{"train_examples": 195000, "translate": 0.12, "tokenizer": "word", "loss": "sigmoid", "text_encoder_width": 192, "text_encoder_norm": "layernorm"}
Rows from block 6 of the image encoder, named by matrix and row number. Rows with one number belong to one attention dimension. Each number is 500 + 50 x the weight over its row's rms, rounded and kept within 0 to 999. All counts start at 0. Numbers have three digits each. After the name is the row's rms in percent of the matrix's.
# q: window attention query (encoder.blocks.6.attn.q.weight, 384x384), inputs 192-255
# k: window attention key (encoder.blocks.6.attn.k.weight, 384x384), inputs 192-255
q.176 072:448470453546489511436508425510473501490487514503388546414446502531461405570533490473505489441460522594575466455507524549549474587515508446512514590470582521431555511506480527463386448480534540
k.176 079:506480460486461436536451516497501547573511521529531534382407464482480527445509503486539413504467512494456395450519503459465527426432531520510496537580503474462506469403512487468467512483539399
q.177 088:476496457498400529410433461507466538518491498516513495474520578531507611529594525409388480463430517570435528505532483529597506467474503543475439499668469484467497504448451494496471514509554530
k.177 090:450458525553355463561454484458536522497589458540489449460526471544487495462633533446576443487558460511388456434507475502457565521480518534442486473531536479581528545550531480539571443514552444
q.178 071:470537516453387469536549473515495431546510579543467476499517517565523597527547466489453521378480557478458396555404538571432510440600584481504490446527496500522474512386515489438504567601553452
k.178 079:520509583490469510622451471475446477539546432443462569592414525456537470487546424565527459521501472468564518494547500457487483568517511493477548530569603414515501529630561432488541492550471531
q.179 082:511507447390538434464534549421655473536592577453511530479596431499513558630470506456448491520581522493488465470463465463428483464495512467471427553441495465520512511512431465452494496537575471
k.179 096:454502533505503507528447484630476429598532571458540512563431468465511481514488487527483512511452450424540518568543537420494497593509537453455448466455548527497513501557582457535462480475456607
q.180 086:453520441532567551612542429462471458587510398477473496565612533538569514514451448564476447422488477395443472514474614581449607442552561571534536479470567479476508501485524513416574551514505398
k.180 086:544491469476475554515521547411586445440444472495537484475521493446495497506447480484475509525519515484551546435551514504455546458455552540502532505500548529468457450519449548544506424469460524
q.181 086:450483484512503557574563542421551536402532455416447498532484560483567435581579513504515425550488569476511498536501481505530577559486500501632477490511480538457455513519502455512484413513517473
k.181 095:486507477546487509475449394533613399496455464545535480459466460517574514442541499524535491472501477454521449461437517552450489446435524515484474458473430478529413499561514375588463571496432541
q.182 081:598427438503570436389458617532542495455504452529595516488424518427515490401449495398491538531500462573473493443550520492513433488565427506391467534371568579495594500570449521492462435435557496
k.182 089:442528523450494558452480508487457537531521575445539494443506469528536497572355444566535474443436513436425496532445403505528485517416531473524564480456582462581525457373499604596437521498473450
q.183 085:593541578541560425626438553473564429562545404469433434537556428567543450512498456506503530473566469558495574507485482510467541471462457511499567512396547507486475465584505479462479486467555478
k.183 087:521513424367487585430467426550500566613440437528497441548520501496419462540422640522465496368472402459428474473555466490492517488526548532566511568514461476504508413488454515587570516480539530
q.184 094:505427462465546489483533489463487535372391444435492431487500444513481526556479493473624453488562393490507474481424565542524544495547547557515523501488487532500498542513556529471479542463389557
k.184 102:489577468476448547506490515409539516421466467449477529557430455466524451558577481506460438604477518557496570398505469485564593524513486500442514491539557505514544512544513418507473537503485532
q.185 084:607513418545502428546503525425610506545542497494578489483527455540496551523454581486485466472596416520596540530452468420472573525497476466503460447553531547526425554641465423508520503465447502
k.185 083:487523408503471573492560499491429445492481504493446456590573501516480495507547489534540529470498438499552572482526463457516517518513551470450450507516462553489500476546519476533493577523588509
q.186 075:508538467551448565520508500493370457462433487550523411521537502583448466568533538556497377415468569468499391430386518566513449543509445506513534537472528484537548471541414508543506542489471540
k.186 080:582551474446508489499508487486528465589520517510593519457507411478480487516488433453475535490529451355545547453537399489497583515467552512466583491512555518512460518448542456467537528448562480
q.187 076:491559527457599435518513479608503508484413506442531440566519419499466477527508481444492554594456429500533574457515508570500560576481505497542515462563542574438520503412545515479501480469460645
k.187 081:470422538545462444446488520514474627356549473533557478559489589587498521452452540571552563464531556558439468517400491529580486489528498515481502507491552458542444495399496510487474474427512493
q.188 085:492528627450581445541428525474500419547472513538523583526539505511479497379370485491493602522589523496526544554499469500512513429433526557419532425540509517426524486509420536528513543494467531
k.188 085:550483512517378442583506532511538510355405477465431563449436532528475391526510544512515527544522554547516460519556486549481443467502445427529579544533508513457480515498458386561500408502548469
q.189 085:505550480333497493464497402537508542432521462528437443468509462517500460570506578503506472520538535547475458521539538552438601464559508520507413471583480499508479529438497466451493532469487429
k.189 087:445454527543568488635464468511562511612535537535481516659380563522511569506494466521527330510497501599481375512599426437518539574588504541470479526563523501563537480539449477453529486501457461
q.190 080:486567550484510445579524497470515456552491488502528584567527588423509488392504499602476452391452515411446519524482472520517544447574544482551554473512525465525506521443559465554459488558557476
k.190 092:468415535541520603500552486444522508423580590465493441543367533477459570509495456566453545555530533534478564508415518546535467486567502482502499483438501536511496509617505546553594565519486455
q.191 083:487544507516517543460500546518468460463518511662566443519543363503444400445538515480563439468496499532538508493492461405449505433498523488437471505507471476495562613562542503548617560411522548
k.191 089:615542492458545481494474516606438490610509479485515528428452466473608487549455543511499513443562487492617527481477472487532472494571536553488507619470436465556462419454541492426495447526500452
q.192 103:480460524601514500505467485498586494541579527496467558468450495374451523493443482475515484475547519471489461445576474522456397553565519398477562379511518442505417437447500641536531423612415468
k.192 104:460502529437507510495557464552437576462506393476490479497463472496510450508566562519533519531503495518477571535514509434500500529454562483519420599532403524472499435536533602519475580574500466
q.193 099:553486445589520460525538559558569501564502537483514506449516489452393536513524518505486441435478500413536466387562414502469513533589486525537562438503516527541481504500521507510440472520515583
k.193 103:412520583478449568532462523526477539525570461558462389481499470474544477507521526503514479469440516652508498429544459498476394517368473496464427463419470532430491431503427436507461527549599531
q.194 100:567513494485538433524520568498620599623501564442467511419476400500542472569560484509416423559507513481483391429518482440574523542419492503434527517601538449497466449488444570463522464503503538
k.194 098:611458514520589552534507541514363495526452370468512539596549531458502488470541504430480587460495471520441460567451449498523542421503524462540502508436525482449590594499489473562537452448456476
q.195 105:492484472548478474600446575484477406543548480466401561546525532509511522553516529410368476504521383493491447476506475501428512532537405505477519489502485570523408552438592470417462451469543472
k.195 106:511480465479531490548497490564471473404455521509488510485489452548561473461561529475472537539407516464459549487466512460481501546427554541443465552487617493507454485476527593628510424523616473
q.196 106:493580598493526628453545435433474490457469568548484528513539531546550476424464495513472474448522563646440490499540513525530576435485515513496531496540486611608486487530551463512513501403472398
k.196 102:489462443451481477425492477503489549501468495450477477451447441499371495509557384509452519556494484511546402515526556575520454521535458588542472442424616500670527537410465482487457466453474424
q.197 108:513524516488562496589476394403464547454490458548522490549472455530537513527505612472535552570536574508487487482507515382460512539468535595622473493452543542490582525519466441480503477511534395
k.197 108:624402530567480484547514451488522397547513520412555462549573472497555525477487511509538544483555499458510569411515489514516555550517547428552559446451519464626466583394550528464431438479471543
q.198 107:490466491425472507506438473564460408456468496570530507560466470453523518525517474413527489557469498490495541483488488534500597581486481486577467481595554538511574472563472444518512489590484580
k.198 108:595461469498474547468447574544488436492423581568525544533500573528546516477508544548534519462523479506476545503453540520478477520483459492509513535468513409536592558555509502588472442447531586
q.199 112:494365503545453488530448532408485435513372507510510530494539518501530477609473587510551540455484463452501554539521564506413455559534454565527498470513454490468581428530531560464464442478530474
k.199 109:445481469573488486430477530463588432519469462372476485428456530489544451490584580458537478537402354496597560529511516470553413518482506534468553515547571515593489513442505497507518552574519458
q.200 098:481483428565487482506497479509468488444448591503530458507447508504621506471505520524505503560472536511542473517497542512574485461471503511468591563425479522551458567583520585509481542497568456
k.200 100:511574595487471493484481462472447456499523500545519508496544553518499564525517530559464529454429529501436483417519551478448504511545504587514537487510432549502438540526482463486478612541430455
q.201 116:560450502455544553432512487491511464439556482525448541523568514545549494396579541546445467492530507499469503549531456443537492457522518478436452370506443473471603546486518523432535531535470554
k.201 119:441483508418481421553565383553487524439403569575413514445522482502501468492469483517488504473549483461490555489437555487488522517518524461462494458479507492422467545541487495498525519387561495
q.202 102:504381497493464425501420467454515498535441478508591523456511563517535548535477462551520437524489550393492516508620490446519497459545503535425481527414562465575479515545521510501573546525487513
k.202 104:502491459527446528369583579499469410435518377467568529470495466594541504495490496492471497454393397486443548487459490480494445528522466517513402607533481516467497507474441485545527470507540466
q.203 112:420441454554516423498516546485467568612466498407472446499471475478444581527527518537478451496362503461463501544578508549487431514559533529535440496569491453444542523552430440456496527569547465
k.203 100:449463483498486586509527569485518539456531509436500517503526449503539468409475602537441475395469524580550533547551458474540483538488518460533555519472430443441581456450524442504510462522504431
q.204 112:506386494404547506418502565434622505453562488511493505552485510513574459488519453481515497506492535572462467522502567544546429469507539533586562474464437499502423450593528452473563573552483451
k.204 113:500460479486551428547444448500560519544499440455498522464456459513559465577508585535480495461461603515527455465397551457579478543465515534486485504488499421555547543503467539410479553483530496
q.205 105:510512491459430502473480459499449487411471462532488472523433540476485450470460554589500596437481599505479565522529502459534447418510534522601566532544562487438548548519504459559473562496493481
k.205 110:479471505537581549465506591505519447390504510536604510549537517473521474541492484547441456466602542462450525508613523564551486524413414492536552472573486482385549446527516460440493488543476506
q.206 109:503452457404486471542528541544571576516471525538570472492491568438521466434568491459476513425570499524475418488477438531358458559544466438431602538410385521516490433563446538550396437432448545
k.206 110:399475500489531530503554499505438478513478456520479504443557508552425484522519508539429546475515447497470430486533423519497522494511491455459500420509554558513519465537440469527493433531551556
q.207 098:548552568497503469443531523510460504440468576577485542544541450473503534450511526597468472488536389513482459411488476575470502473537533486468467541517546420412485506486433474494561467472518431
k.207 100:507463473457549541500536492462494566529507550527494420420559529492479583609463407521504499518555409475474480558480438524510655454519467585481501510505497478616457490567485478519493518412458547
q.208 105:563541471587518518436477460531530548503508508591511506524415487562440521528333528498462465535527534415530506499490507443452587459560543503486485496552543437571505455531499640527605528561472488
k.208 108:534562499574513537483540520553477501520573515519430494520414452509519523599503504439586464598526572491485529557475463459479546469535560589510450485591531505524488494490570579464490533494446472
q.209 090:448530493521518512532504583446435582599497451545508459528439478510514444585424467404541481528505452546487520576549416514641457438503419467527503519468459550506518412547475498507407467407540508
k.209 095:514522571580457552510440433552506604437511446412451503425458476506462501484516507449500451480419492467552439474460421458458460508525509451476453385511468486501438445514474515546490494530467475
q.210 097:402530537472504500500486516585329502514521505587446474548582493453476460461369519606496481534509497447436497523425559492518422515489522450500426551494491447532552513476513435556499506454543477
k.210 097:462519553541477477561434478440571638483538465458472524519400489486517526471497579519539509584525488455517471567515478492493533455499490502435523431562530546415463439520427519484598423546554492
q.211 108:528533535503471527518579502575522556472538474549525489477484434445524466492398487503524498443445460544495483464505455520451558462454437463432463543591492426367497465492439398473469484462578463
k.211 119:441439481530463440537553462446603501485530528478461462474473441462403533448499504482486528439443462496469487524547563446520553483452505488514499479516453453483562430615433602455549540494538470
q.212 113:493562584455500543514537541497469498590401577475441508492559581470402554478578484529557487570521508567532583573472516521464506496430515492540492562558536464529458509497523497498513364498466591
k.212 116:494533489537511430461501427491492565501527542432550607499498546508547455492532563538516520532558495526593534600452490511443479563619460499539542508465507495468491484430522526467487454521515568
q.213 117:516527514402462541489451532426464566552422396482456527556534484522495563495493464525496498496442595523474571539421602591525539455448466450465462528536530577481513606620582489395517506458463605
k.213 118:504585422534538458531450434570572462430435562389496522480456436464537533533591570522515492467586479472587415528484508462483477455534492525486452507454517417512473549495561516463527596457487476
q.214 108:449454600533543481531482468477515515522504588505525442492437506463506531476417491529491500524527547410584547574536492570439410492471537497435509506506480451516448408506483503490587514510458586
k.214 106:451520393523548565429577527432452480484461488431554547544524482551454497524406425576526508442482448442501677506609519520418509484565496481571480485543549512503554540470533482565520515467474500
q.215 120:580471590466481487485527527468543427554517433517468459568534508491546511517535416422521545458497488456573527527439453444572456454483485515513436535463505522562552507550481473517461534583561566
k.215 112:545515518523571583485502579424532489524590518462534622530447529545503447546486504434545563496509470469516501426452443538451540551576514462570477500469590511415526482455471506502470532450495488
q.216 112:501497443456441536495528470509501472459463484546549419482490544440446570525491535526402508445501435559561506531465457499623518412419509589557426568560466501490556491504446445442530521469538511
k.216 119:467487436493444486459507504572500490441527515502529452498534515540438428440601504467543411504393561533536475481507563445476410495488418491448537547482544573559447478461449322404514488429508544
q.217 099:454517492456549480553540625533530502590513506522454466605490458388535478530518550534532492446455398582507464528448440439600449539525508483539482527541530476523480496497438470522452477593494535
k.217 105:502510585444521581528518479404476649521572491525569557518457469441490528513533512514423522492532649574546420482465485540503516486519434525469601443469489422426461459540512493498444501485457439
q.218 103:489530522527511515387562389545509464453479459480487533521579486518464458519525492465484538516554495573517524374590497578532427486577442514539531485394484511580452478476576453490446514436497493
k.218 119:521525560543564440475431445441385512563495520572554458430496559507526582541524499532592470553461489498497474468544496446509573504391521460556512490598396501435519490563465530491528553579472596
q.219 104:593586421462459501518427455552429473500426420532521496417511393490463468430514392414525510535388506524477516490442472467551581553492481413521485521521401495516567496530490431578486568483462532
k.219 104:581429515487470586496483558476436493544465568627445470536469513485515489512544554476464552461527457499450464446472414500503518467491468503456581508428472463476605499533527489562484483523518514
q.220 118:558527508435521509516559528538473591440468400418513487483542472544575454505461560613527578458482463465475516381484452509472394494448368539488447493495452519407495495479563486478460443560474542
k.220 112:469476611560499434495446519486570490502490509483410422426530356467457541477476458478448552428458463562576470551452452556553620410345468589430447476520406441449516465586496585474492631422563494
q.221 117:470541493528499584570466422536472516507519431525537558585507478530536523514512549559504533517371524478468456463395602487506497528506524507594440548451538415553556520497594491527469541498546412
k.221 114:514602513463440468560385455515518473572603555499462517553475523520424441557556520493510356567534434524492511519504480514408487495404548475504475529534478566611520414455464457506462440471519563
q.222 099:491610469482361554542543551426449472522451556462475511406544558525509540515466451536491520501544461598582524574516542450517467489535552469436519471553582462532559455366497589469545423447493480
k.222 107:529428467487531494404581585569410506494387448500448498453493461414520579464490509492588588613543522467535409562475493568533465507508546485456475560464480545464452555422558507513540566520448556
q.223 110:647543541470501544520509517516473575420483561508470471518589583564548495524527485465518520485485578516538448471502477454483529531464452456418609555514496521490541489562465491476472493459599464
k.223 112:493529505442404524566493402492569499498410611494471444442520481432453470553498487529570608507501385538513501501459596500491527506517537433420493474540597530528459455521478438541532468525589565
q.224 102:582520508544492462474498432505602475545534469512552484531434443444457543563523496527521562456459379460553498486500563574454623438483482484532475472523528565534505590514481513470524511428449484
k.224 101:479543509435552561462444533548581502581488446544404393499476480464472507527538531537505450523506611448473485444530423529510447528564545442495444479400521539488531636508479558458481512470431557
q.225 113:460468508467536561588470416398586490535513411526407461483485499608521408630435505455577560415448547409491507554441497458457444574471481489493470541502465514383432501458510533545575558575510585
k.225 109:487455444467439529520512448493520504419437526464562559501554494469471526376428481513514471579463475515511551453521502505469552487436482436494553594485476498513446510471458483440466515403450489
q.226 103:519540479522448507577512427470506565461445529487445494498552462546481514535555604498549411506527471521609508443468483451478424570447523448492502510477516415464486450546475444580513495488472456
k.226 106:474517439558536504537525483490457475573537557521505527491431490525413501517403425411474568508455485536392507525505499528511488557537558397493477602428437494570447547403557504500546559495363504
q.227 117:531481488554489520442447504485577504486493515511531389458542549463427498453504475435508530479516424439543499483510440468520565407624475585544484511456517471502460486562469406460533648459526509
k.227 105:457591500551476495491413446429548464539604563558547472440537556433483510499488496467521471492405524540459501414496528457531402537505456408437568522520544586507469455417441520498496406494540524
q.228 114:489520470462525558471511496437454535504514474459587566510458447533553470472426422438479526492521534491401443477551456540550445475496533524394571446526576441575436445492386561581518515487541608
k.228 107:542551489443506543575566440509479480563511476431448546580434539473543508558479486591432495448505543538489473370509521503437545461569429459573556475540518506577541416542648401533506484486568468
q.229 103:542485509481473490513492513480478514570514442501456472484455537504494527498452505529502504566533455466505475465505439464530487545466480524546514506535626490504561473451503517527303451573460527
k.229 105:509459525595556532565485590506556505543537529479588515530490532497525521484471509426587526551479615521562465389416412523456487538587514377521466464569498477453411514532497556539577495548453529
q.230 111:514462453429531536437498557516536528503476454482467504460477483477492497474511511426473556522590477584534519572513492538452504495446515494446466443513518537509430497508452499437620390522533530
k.230 107:461467464470479524463498557371509462527542536473553496497490601551544487496493417446549539503507621475467482512484480560568499501474381489469569494531520552507555492443497453562486558446486472
q.231 114:534446546429426541483526466517476538471504516505485570441504577563521466500507412468512490492438597530539578573553568556520493551520538488518542553496516541537556581490501449506577526476492525
k.231 113:441554525589468448402483547482399405529497451508519519562498555451466525453492514439552386559532464493556498481561451477511470460510512563507537550478401460399456420506478567504509513494515505
q.232 116:474446448429507500532427473480536445498649465591413490496545556616467456507527432500555453573475532472414516469440443509404520433451481545481567441493484566511457542417554504452527512475530476
k.232 108:438517594499575445535561402556512452404354555553457592496525504466535475394496422542512615467498500510497477497452580485544418517484466431449547566496464509550481543443457482463522554469541495
q.233 106:502480459492549553519498468493554495525537532492516614469415401497452447516486564520469606499507465546522449515487654550502524492524512443524466465612544504478448482535574576556535470443509518
k.233 101:470494477521527575537469492445501445454458436461466410469529546477545510501475504391600332524627477483492506565632503502558461505359504498525385554472521506527434481491368543463509547518451556
q.234 101:461495510443491565475473526460451528499492505498478530435469544491461427587544601463455471413555423505508460498486469528495558479500493513446506465409558359478477450517498534554462455497492566
k.234 110:416416482555525498480408503513455466602608512544488547487480554574450483487512529571532484509498546593581505518478470545577499505550504468515559503476488459511516400602465458486458444575435491
q.235 109:481409466471533478486442474374592433520538439510523507490384481510485450378446509475508531533600475554455477492511494407501443545511472565472570538524504535606478452556522517555499486519446434
k.235 110:566531464542533599440582494405555551455496503577501523564532500528458501473442415461439462466439477464459511505539483547406494452534573490478482429452650536465563519539513492496560582499525497
q.236 101:514455552533485416530446470568519474577566528564472500487509647563541550461487471483462453492562547509460456499497618481443491507456525502379434473520535495391514503429605568381417465479464535
k.236 101:464482514487518433524476563492533491540442516503622490474553522470423517410567430559503484500546551467464538550488447509530518394517561504485465521473486453601512560580516513554514438500414533
q.237 103:452487523475450497508544494524440464498465529454543492470515492555470565488511427474540535561477512473431494473505455525570438559472515543448543448530530456583519532458494534443403704515448471
k.237 110:468534514474440526618474471590503493514428493528460469462512484435520476438510528510428523487476506540532469485461546544519400501566437500563538573466444605574552447552531416496497432460558447
q.238 111:564552482533487475496515465561459417441443393477501525524558521426433544500513476513466535480458527521497522504541594543483498463495555490450566487512537579340474557454472519585596549509517564
k.238 112:569546525458464537537614536526505501491478400552549478532588447520528530531512492557460542477486435477413507557556463507534515523542436483581503581543451478425551585521498466455427400511435586
q.239 102:604518441432536438545465469507453474481509596372526506447663426503461570527515521575467528475470482499559491414507562452483496517491517560494451527456516555522513568355485469498623471575526462
k.239 106:597406500499541463402495580498456443565562439577482488515549499528462508457468472505514446527616466537500455508482404604505569434471534564521502574464522518460449498451523503575465521448449507
q.240 101:500464420496507487470537526525529531547533553483475532573522510622569515488517433595468492460490618435468459565508538494532453481550514510571503480446489466507438503514490498468445493506519470
k.240 102:487510525449519469514408545533547500419338407465383514508556480559489515440451483528555429475488566470563522509503512464533497525576547533481398474548448468493446497505434504454482543576532542
q.241 103:480484473507480458525525435490527496489554612461518586543511513405494515567522513530532523504532591555468560471465476568470466485518435445468468380398483547448587497514456522454470416464488455
k.241 106:602399584488476416395499497516456519513467440434445521540457512496444465451551545413485489600537437422543473537512512421464432530454509528451517505495504513506430591515494636559497496535502586
q.242 102:456487569563497491490594430576487593572468523523481480472417528489548547496506491493538512464523457509486425644459451450456490509515563455473487465430479471483539501563499566489450476494517473
k.242 101:440478471395489561498476520400515487582525498481537501474521499512488505502477432506393479541552507490513506517539544581471473436498483467444479504436463423530487496545469527536496439414468468
q.243 102:498503437542507547473545573525479485412441544446523483551518474568523470574531523422447474578450551537487524383506592437459555546463412448443568545499451527474370489448523572550483511425496552
k.243 101:474546533512569476527486470513421424579561503535567473515560468469539499521419521620547531529463575453530570476498471462467499477552505469580504546458464447408501513434516486542521454594517511
q.244 111:540404487528533454455494535513435447567521567528516436525506524520511567458434528557487516485554573516392517487451475570575471490517517517461539439472415559588489562554514477486529474545534442
k.244 119:497452554475512423471502462553643550431506549517355536500486531495518472365522522533471543529541570514498468497565439475499438481608499521518430424505599480444500470504520481507518541533461429
q.245 101:477546491508520455530452504533586511544506547477471570529506481510559507519560520458519407482512554490477528518402532463416522557445534394544485587480474526502482471429490526431550425517469477
k.245 099:458513574514537543596468564587475526513460388479464493527478603512554476515462404526545458529505500500519560635400525494576473436413523581429499602514447548531446483482450421525460533521443552
q.246 102:443587557570441565541525475392562584483600546445489453434501486525571446495538525494523502437532416485523421577536501426502472568503562495455573566490449447440441483482503496570511562545492520
k.246 102:518532479459443499527501433570422440540507544521487544515505542531472548511486562525499410522432508585491515460469594384494493463532547487522500525426460453431518517528503465404488429480553457
q.247 088:501589603559513457583480500554483472479471611459420501478514528380570599539547547568471484533518581493521500485471484544540509544578485493556512465468553532502488518590585459504467609471456506
k.247 102:533474550581433514466538501454629423457475466540540484470465479429491476500465501506452579432468477505547520484487514522441466500496505550549542476519500504440466506522518522511466469505462408
q.248 103:442515476509508490487542513459500378458556583469576470498538539543510444480477494402586606482491504454507522508497458542452482470445554581560495499502498572453526472513485555595432602460495444
k.248 105:543476484520522500487482561496523487453413416501463539479560476613427485586493466515459431506456449474493528467516482487513448555493454608582581519498455574597512495527524369490520533582550410
q.249 118:495524475586574537533495528508443512491448442517595463514499515526406474542508520521484498513537388489548537538529422496489574529456449460605572544534483515558507445618501486564448492538459519
k.249 114:482490530573465624526446481589470542504612540518490506426460496521540511518492532489475478446511576482446508456484482536575494538450518423495374463500426531585558489433488449467452546570462471
q.250 092:456485549519540452550589521541531504433497454501546478523482496476391466511526528589505440515467473478465459502562467474470498487552512395512378397454564502459552553502487482506443437498589478
k.250 095:566504449470465484518503459403624529458508516469514380484480619456522467454450456431509546458494461447527616450523542462425534527583447615543541428540549531582463445519538508529445434371488489
q.251 112:441482433516503484534448520451438426516567480445572544396483459444513485410508491486471534467530461577485512519495486462521524534527498524544524491472524553495501553459555411475564545541485544
k.251 104:533525501544508334438567513407471541484491524575493453530554476470502527491515500471509476519492483486489452478580511453522575436467530589516533425533536446384440519532525461489511572508465415
q.252 110:507555541530515540454650457433499532452600503570553460421506538494487501426481548533449552450531432463507508486524473403537671441585434553523498450543443472522494532414530491531461515463475467
k.252 105:442555459418505367568547487626422439517524625543517459530508468520583486517576517521484517536487547550536418470422556432479482452590522509474446443444574505394510578484507501457477402397668420
q.253 104:478611465566531514484476507505494599520439473531501513449376362481520471481434432491444515531492509551419423583528487531467560513474488477572497544536407472452489478470450496546488523471440539
k.253 102:541536467488415551556478515528390439484474451482575533535428506505470494556552413501484512457511487497470533554473512415459581478475491530525442598562479506551640519526502462387530532509532438
q.254 099:485540542584586530511483465501440367487551528494454496555540500497478492579568621404555511512475534438485536423444503495540526492460498654521518490510436520558449526477509538511469468470534455
k.254 092:556519484520514488518456406534569539468471481545474447450502493488566452558610500536352466486470479544489482474500563533527380546429418499495459510537512487445485457563499533503538488536557503
q.255 108:532546595543391413440511480525401465543491404460429601517589447480436506498511616519567436589504501501573518429526545495489530556576553523556476490530516517460483518466527452572558493493472393
k.255 113:515501461504508443486578526500552582509526465548554485581426454464554489627466450509511461561504459478435491432520482533541550493488544492482540438493416476516482566368618538568523509443453466
q.256 098:595502595522375396470530604515530382500562513543549390444464521465557490569527522560496517499478439401447548481529501482426428462496499532527517397539443459514448533456541514453535546542547422
k.256 119:466513551534479410519530414488479545497480589473480541498581524558376579403485531446478558438499536528465470575493461453482597428457440478462537564462464498509521550435483626487492507539523561
q.257 111:469520422572477447576557423523581482535462585556482479488492523575624522532382555581405506456425477512539464466515584512509558559550549562599601480591491515482484545515564497501543486500611413
k.257 108:529517435533559562539500524554398542630493532499473450463471451520555492518475486506422516478483522462406509444484381545473385456454549517535431427532478450421533422460482494400509606504435429
q.258 105:563494518542509436455457487540463557556545469526446513540521501496493526415562524513484429425595494451579386518479499583576505499535504535444561459468553464480522442553528481472498532553517447
k.258 102:440400590572526537529438500520465454495497565486505523502503484531501451511497466391481431601474605529504486537459492407491542482442511492500509513527466532471488412503367486416413540510405551
q.259 102:439558462458484438564432499595424580509499457486485489427488355489391459436551587523512409483457519532578512491459451511538475503514483468405560556429544501521453569510484504475616503518478531
k.259 110:482527500436497480487524557396508456388582563488527551420467589515473484477553436441462470562522444517490624511497527510520536504495514562567502574527500473529436447501564503477532662542597463
q.260 095:484458483517510457603508499547463429510457463467550559442470407501504431444443579508524534571451488525553434469434640489515476476496543463491539569501487560436414543427557463528562498599386498
k.260 094:443514558492507438538565421512423527468463494611539552482579508572439538425478486484510534422548483478419587583511530576483498483468508491570505522523485541529534563496540432435534564576560486
q.261 110:480534479476558512492478467649445561527531409509433533426459438479503427466528511513479516518459408444610385444424486429559564477502546490497498567470542514461413480421500542565484527535418604
k.261 108:499461598485458536503438470526501592434405486528367519518433589421561438583496411591526504491453439563478491446484493589470488546511557435516508522556538496516470436637474468414517547487469544
q.262 108:439395613542615570434482500500407489532527460531493574472529567476451459503574518447473569478523566520478494479477522478561498497502436452495352475485456494553515502464489507503463476589523585
k.262 100:524584487391483516535508477546523474498455572569439364545469414507493528465443498398500510562540500450464491467518544507475530488493542517490529528512508516506482533373501506467556519520484531
q.263 105:505553560512487602542472482443538469454490546496449394555428543434396475501572482445632521484508425449453579465527577549422564537481491428482514521566483450505491465575493487433555548473534595
k.263 102:557489563476444472486548526489451494437518440439586540615592581472518413533497562494489462438543462489421433547496504479504559474509464578422500479483456550422552437426499578528474452516476556
q.264 094:524484561463478483457547449437564556454519421515457464527542479542440475473475439556485492419502583515556479498536397510466475517577488575555555548369436538539522472512533503504476578514561407
k.264 105:550446440472495553503449471476553485427476491462479533502420515452531559569498484533528470445438532542582525414452584423419412513491498481474523470517436520526454520583636444553534481461565474
q.265 113:513406508465516435483475572523463525614523468491514603494446608462534550557465522577491573506511523575506521624519471499492496506533488501439548512391385504502472456480496466391544557536480451
k.265 098:446447462472442529450523473546568465463557522571491449588543500502456443473486482514395502483533497501514503523426459559488475424520466469521528528504552498472561515521549493513469495505459469
q.266 087:530545436490452561402548524518497474428448525585449416468527532540487408585535461526444540435624520441435607513567452506541472489462588503523367466641500545447568582552417532499459556482534525
k.266 096:553499478517502532525460476554568587497573577539521506537457447413530501478526500456573458473493486481531458480526487458496496580545446446477578543582524495560505547486496580527488531541535572
q.267 103:564573512493503481534467466413607425441467468503461537530538471469415572401561487500511516458554541463482553462442550532343473516502585558441429452461492477468507481492530511477508518461485470
k.267 095:523430526488506492519562602492407587502491489481537481537463499537419563501502568498585559512442441533518439529485457446534584530447501460501513496505509568469520486446504532473419395510438548
q.268 107:491501506532535498580480588460585528522510537394454480460524598502430570387601491494416564435438461562591391525509552465539487519516431498453568459500493501529475487592462459448412449500480517
k.268 105:559494515493491515411521472475599541463397620526480396479417530545519512527496550481455464568389521494411462519488524422470497514502475466681484426552521500558501517442584572484491563517564511
q.269 101:547537394438552493377534454525571601549508522581520519473523411468534618585452482536553437420434577540487501499442509508514508519494520439488505512491556600555545489580544433541517515455457527
k.269 110:525488484486647575530492543499502460562530456447459509521408504512525503545475533603475499512502549556615526385503387470558399580530626506471442479550464432476526523539449521512483512482487471
q.270 101:463518504497563396474414539528339535512524511504536426490517595546452498453513448437503566478484426562486501481565478538578546525590496544505440572509517472493532512538430560512562512533600537
k.270 108:498502524537436478475388502458424500526481427459493582522462478472528455501485526484540490438595418488588398499570470490501449499501425554497559559414508458533434453584450460601465444477549511
q.271 097:481485522511468479440519527525528436582504530511517507524492454479521499536493432454499517539476485517390432469501560497524493517509506488505471503430477656370440516540500483533498479465528494
k.271 100:480437458547478514526442602502525471518491450450461543418539466468417516602546528607476442512475571379539514474459481500475504496489545479500532501496487463389495494497518516514498454410441568
q.272 103:584477472524475525477500436540534521403442370437519540512554469588416479498485467462514487442495514446501598493492579474471435465523529594548551487502471551429528465411487470577516507515469479
k.272 113:578493499527485495587409529462602563435533474484540478523392472423507482483458501536535489486519426448543441419506438493516530572498513506540514459494514555584483588610689487483513466462537466
q.273 105:504499556515464515605591497450427524566488540504550505506580516554492468493516493469408532610539509520439477487447418521525554552536523481521468473497400464481513470459556533465455493554512435
k.273 104:477556527461482467433479479573499509556477517549466513439515437443455579460457511528602532408468546574500499510516441549498418500418546489487497525478530592559491542594521450480597531600449432